Weights of a small image VQ-VAE.
Training: 3800 steps, batches of 256.
Data: trained on made-up road signs on poles, 122500 training examples, 7.9 epochs.
Rows from block 4 of the decoder of a small image VQ-VAE, named by matrix and row number. Each number is 200 + 20 x the weight over its row's rms, rounded and kept within 0 to 999. All counts start at 0.
After each channel's rows are labels from the 100 images, of 14848, where the channel reaches its highest value: "responds to" is what is common among them. Only what is clearly more common there than usual is listed. The data: made-up road signs on poles. In brackets: how many of the 100.
# conv: 3x3 conv (decoder.decb.1.0.conv.weight, 64x64x3x3, each kernel summed), inputs 0-63

conv.1,228,193,213,180,192,198,202,151,226,186,219,154,257,211,176,178,197,179,191,193,221,175,198,187,228,213,193,209,228,202,215,207,233,180,197,191,193,199,184,219,169,200,191,210,220,170,189,186,229,185,222,182,212,170,205,214,171,220,216,195,212,208,192,205
responds to: black face (57); arrow up (25)

conv.39,197,164,174,216,183,219,203,211,192,189,212,181,211,203,163,198,140,184,224,205,201,217,203,202,226,194,164,184,185,209,183,206,196,193,197,190,212,176,190,185,178,211,210,235,178,193,207,190,192,185,218,213,195,149,231,194,228,170,186,226,160,205,190,210
responds to: teal face (41); green face (39)

conv.10,181,176,157,223,207,190,226,174,195,217,197,187,210,183,193,224,199,220,241,182,203,200,240,178,228,194,168,166,218,223,187,217,180,219,209,222,201,181,207,203,218,218,192,224,201,178,194,211,190,213,198,212,153,216,178,197,220,187,205,191,230,234,174,200
responds to: white face (59)

conv.42,167,187,217,214,214,195,185,220,155,198,197,181,181,172,167,236,191,232,160,226,183,206,218,231,210,185,179,187,228,185,171,189,206,196,206,210,183,211,226,190,190,199,190,208,210,186,203,214,162,191,180,219,206,160,203,191,191,176,235,222,199,221,204,210
responds to: green face (44); teal face (37)

conv.0,207,213,180,183,201,218,159,166,229,212,197,219,214,236,224,233,218,201,197,197,231,230,204,203,193,179,219,164,199,212,175,236,193,212,212,174,147,197,199,217,205,212,199,187,204,212,215,200,222,213,240,192,191,184,217,182,196,196,192,201,210,242,203,181
responds to: triangle sign (65); green rim (53)

conv.18,209,205,207,188,198,174,204,171,198,172,204,170,165,210,169,207,203,186,205,168,205,206,211,200,180,205,177,207,212,254,191,215,183,246,187,207,209,231,158,203,216,191,171,190,202,177,219,194,180,216,198,224,201,213,193,203,174,165,192,224,230,228,222,200
responds to: green face (30)

conv.24,200,190,158,202,199,232,208,199,175,227,204,186,200,169,231,189,218,212,189,225,181,213,195,213,224,253,206,170,191,173,217,204,212,176,186,181,200,156,205,215,178,214,202,223,193,214,160,208,209,203,174,179,208,191,180,234,227,210,212,217,217,208,179,196
responds to: ring (53); pink face (27)

conv.26,204,200,222,187,227,195,202,228,224,187,189,184,167,216,176,170,193,203,247,210,191,209,179,193,161,219,191,223,167,178,188,155,186,205,184,223,190,227,212,192,194,194,215,206,206,217,245,218,188,210,236,213,183,206,197,202,163,212,172,202,183,205,186,182
responds to: black face (50)

conv.9,206,179,177,187,177,230,236,201,214,218,223,243,214,194,226,169,190,205,229,176,206,204,208,211,181,223,207,211,234,185,209,200,176,191,218,207,221,201,167,182,225,231,192,248,206,186,185,219,217,200,193,214,181,239,172,194,220,182,181,198,224,193,204,192
responds to: red face (76)

conv.25,197,209,219,208,198,221,158,221,216,213,187,198,182,219,222,209,202,224,207,183,193,207,203,194,183,188,191,191,197,193,164,208,193,215,200,243,182,185,224,190,213,195,249,200,177,171,169,223,202,189,216,158,135,196,213,173,218,208,224,209,200,191,192,219
responds to: yellow face (42); heart (29); cross (25)

conv.4,185,229,191,216,182,218,177,234,177,178,210,180,169,223,205,193,189,204,191,239,226,195,214,193,180,206,199,199,172,209,233,196,199,157,199,202,203,183,203,211,220,166,194,153,183,242,201,165,197,198,224,204,202,186,208,179,233,212,231,182,179,200,204,198
responds to: black face (55); teal face (26)

conv.62,187,167,224,209,215,220,191,197,194,203,153,188,210,224,229,180,178,214,189,205,213,201,209,184,238,195,176,170,229,191,213,212,195,192,200,213,177,182,198,207,156,197,226,197,181,184,197,193,249,223,204,214,217,226,216,196,152,194,188,214,195,212,163,206
responds to: triangle sign (66); blue face (29); white rim (27)

conv.54,160,206,231,208,165,215,190,219,224,221,184,190,199,211,230,198,230,219,195,189,175,221,196,230,212,155,198,211,229,198,207,186,166,228,204,190,193,204,207,184,206,170,187,179,205,170,198,226,185,191,213,193,243,208,183,163,206,204,223,228,181,184,186,196
responds to: cross (47)

conv.38,187,145,208,220,198,197,205,207,201,216,161,191,218,232,242,190,204,217,186,204,212,177,187,175,217,185,219,182,207,220,170,211,181,222,246,215,198,169,242,176,164,211,214,196,193,217,205,193,229,190,184,233,203,211,209,200,196,186,192,214,189,223,191,206
responds to: triangle sign (58); black rim (32)

conv.33,215,184,204,197,189,227,185,175,181,218,208,225,226,204,211,222,205,197,184,210,223,161,211,205,211,208,202,195,223,229,192,187,177,207,196,169,226,189,195,205,153,179,155,208,155,193,177,212,194,255,185,189,197,195,219,190,197,224,165,225,193,197,205,200
responds to: cross (41); white face (32)

conv.30,204,181,229,215,191,192,200,199,197,250,220,190,215,219,198,198,193,180,196,189,203,207,191,190,248,167,232,175,184,204,176,204,213,230,197,182,214,176,244,198,185,217,184,204,212,216,215,208,185,209,224,188,197,226,191,203,204,237,195,235,182,213,249,226
responds to: triangle sign (50); black face (44)

conv.13,210,194,215,232,233,196,194,198,216,212,173,187,247,196,178,238,177,201,210,204,235,194,177,235,214,179,206,188,191,197,183,187,215,231,178,183,215,185,193,196,142,198,216,199,212,214,220,192,234,212,166,187,196,194,164,186,201,183,201,186,170,192,206,203
responds to: green face (67); red rim (25)

conv.31,234,221,185,185,212,173,156,158,224,193,208,194,225,220,174,172,203,181,185,178,223,194,211,209,245,195,167,201,215,207,217,180,208,180,211,225,224,188,200,179,176,202,206,223,210,191,234,204,221,177,185,176,185,176,174,184,215,210,224,202,199,204,211,181
responds to: black face (48); drop (29)

conv.45,221,208,218,203,229,214,206,192,244,207,203,185,195,182,209,217,195,222,214,207,189,206,200,226,209,184,178,210,174,206,215,171,233,176,158,224,159,215,179,228,177,213,205,196,218,155,207,238,214,177,194,173,190,180,200,183,235,204,209,197,190,189,202,172
responds to: square sign (65); white rim (29); yellow face (27)

conv.48,210,228,172,189,245,207,199,191,223,207,184,187,212,191,196,203,188,174,209,192,196,205,220,211,248,159,176,192,218,172,203,171,226,212,166,208,204,226,221,193,199,205,197,215,196,169,202,202,224,187,200,174,192,187,151,180,243,213,209,202,197,175,207,177
responds to: square sign (43); white face (32)

conv.11,200,169,196,191,214,207,215,215,187,218,179,197,225,181,228,212,238,225,218,157,191,191,167,229,232,179,216,206,181,198,159,203,190,200,189,158,225,185,201,202,199,203,198,208,210,202,201,236,176,202,193,176,225,172,201,206,232,225,233,228,210,198,186,204
responds to: white face (42); arrow right (27)

conv.12,192,227,178,194,209,165,202,204,186,187,218,175,177,172,198,219,205,209,204,251,186,210,212,180,227,197,188,180,194,197,184,193,229,227,202,183,187,194,226,200,171,197,244,223,238,194,205,162,207,204,203,192,162,193,203,195,212,194,188,172,207,240,169,218
responds to: black face (52); green face (29)

conv.19,233,186,187,206,190,227,228,213,204,205,182,186,190,204,179,234,223,188,216,218,198,234,187,205,169,212,176,189,197,205,199,204,208,205,218,184,201,165,203,203,177,222,166,209,203,192,177,187,194,166,210,149,220,206,157,208,238,184,188,239,203,221,188,181
responds to: cross (42); heart (40); white face (36)

conv.27,209,178,190,224,230,185,220,241,208,222,156,175,222,185,220,193,234,217,209,215,221,221,185,195,204,225,200,188,240,168,206,202,197,203,164,165,187,197,232,200,220,204,177,217,184,175,224,206,187,203,207,198,202,190,191,229,220,220,211,238,182,194,201,191
responds to: ring (45); white face (42); crescent (29)

conv.49,191,180,211,180,220,188,174,181,156,238,213,200,163,224,225,211,217,188,210,179,165,177,212,193,214,184,210,181,178,207,187,196,184,185,190,152,219,188,222,213,191,205,199,230,194,192,175,244,203,204,204,187,215,216,186,167,218,224,209,232,197,224,191,198
responds to: white face (33)

conv.44,193,184,174,220,193,203,186,221,178,181,191,187,217,189,203,211,174,201,174,205,209,208,210,181,209,189,216,207,221,188,216,215,209,208,162,212,165,185,217,189,187,209,181,189,206,157,176,160,239,164,224,209,159,206,179,220,225,203,231,188,229,182,206,173
responds to: white face (41); yellow face (25)

conv.17,188,161,198,206,209,226,223,197,166,203,216,162,216,236,227,187,222,235,176,230,196,209,189,218,206,178,200,176,219,166,174,196,181,182,216,199,185,195,219,205,211,185,243,184,193,157,225,204,199,193,208,181,189,209,198,198,219,204,192,212,225,224,215,169
responds to: triangle sign (70); white face (49); pink face (37)

conv.63,193,190,216,187,228,186,231,195,177,223,193,209,207,217,243,209,227,203,184,194,217,234,188,221,234,167,225,203,215,165,223,211,192,200,197,202,171,185,216,224,198,220,227,229,188,183,206,191,205,173,227,198,178,223,185,154,201,200,219,227,205,225,180,200
responds to: orange face (70); triangle sign (57); teal rim (34)

conv.58,196,236,213,191,193,200,180,212,215,200,225,230,230,239,198,183,172,229,183,211,220,218,194,228,197,206,173,187,171,226,187,181,193,226,217,186,192,155,210,163,164,211,194,203,227,180,210,198,204,207,205,202,172,222,194,180,177,207,239,200,177,225,205,195
responds to: black face (43); brown face (33)

conv.28,173,207,201,221,211,202,190,218,182,201,187,186,251,224,198,211,181,210,189,211,193,182,210,244,214,167,206,203,198,201,170,217,182,188,231,195,178,178,200,160,199,180,241,205,205,187,192,202,180,187,185,163,207,236,186,216,198,209,166,216,215,195,228,162
responds to: white face (49); pink face (41); black rim (26)

conv.57,207,220,218,236,190,181,236,197,153,229,204,194,203,206,188,215,221,222,216,214,210,197,167,186,201,198,167,219,218,226,222,187,223,199,207,233,221,195,225,175,173,205,224,232,178,185,180,203,195,192,198,200,204,211,183,164,204,210,237,191,225,185,209,235
responds to: blue rim (53); triangle sign (45); purple rim (42)

conv.34,206,192,208,164,220,184,212,169,197,208,224,217,225,197,194,158,156,184,190,223,236,187,199,174,236,198,222,202,218,225,192,206,199,191,197,173,165,170,211,198,145,206,220,230,185,199,218,217,226,209,204,189,170,220,190,199,187,201,201,221,199,190,193,195
responds to: red face (44); black face (39)

conv.5,187,190,187,236,240,220,181,184,184,218,221,187,246,204,182,196,190,188,187,221,192,205,180,226,208,198,186,203,208,196,180,206,230,173,208,160,213,222,199,204,211,188,237,193,225,177,200,225,215,226,209,191,183,206,181,165,193,211,228,168,201,196,217,153
responds to: blue face (82)

conv.55,197,195,218,218,205,230,199,227,197,232,192,233,200,201,235,212,227,212,218,191,175,170,199,231,196,185,188,185,220,162,193,222,189,216,190,201,207,178,223,201,208,175,202,173,188,181,197,243,171,210,216,164,218,179,176,206,211,186,236,242,186,192,200,212
responds to: white face (34); yellow face (33); drop (29)

conv.14,190,172,170,237,216,194,195,211,250,202,181,186,213,191,182,219,201,208,214,196,226,182,191,223,213,186,206,191,213,195,198,225,196,200,222,166,234,186,212,207,145,209,247,174,208,204,214,194,216,187,197,197,205,203,163,164,212,202,201,176,186,214,232,201
responds to: square sign (84); red face (39)

conv.20,201,157,180,203,223,206,205,227,192,188,204,204,190,210,183,165,203,201,177,200,218,193,190,210,218,224,219,174,178,179,179,238,224,238,224,180,185,213,196,198,177,197,204,204,175,162,221,230,186,160,179,166,218,189,184,190,202,224,187,167,215,184,210,215
responds to: square sign (50); red rim (43); triangle sign (41)

conv.6,190,217,248,238,191,193,181,188,216,215,191,217,230,214,227,232,189,244,185,194,227,221,213,207,192,160,187,199,206,228,154,190,213,208,220,186,208,172,206,194,203,190,197,227,196,217,175,190,218,219,223,213,181,221,203,169,211,199,212,215,190,188,205,232
responds to: white rim (68)

conv.3,199,214,197,213,195,189,183,204,229,216,165,214,216,205,203,231,177,192,205,182,206,216,212,251,196,159,211,175,200,191,166,172,180,184,164,207,186,170,203,189,159,197,222,222,199,198,196,199,215,195,198,205,208,240,180,164,179,198,221,232,198,180,195,173
responds to: orange face (52)

conv.36,176,192,195,214,191,243,194,217,209,225,172,221,172,199,210,191,186,174,182,170,201,211,243,188,192,219,202,217,198,182,187,214,214,219,227,187,168,191,190,211,160,240,163,200,202,191,232,209,178,207,174,203,195,189,207,157,224,209,228,194,186,202,189,219
responds to: yellow face (90)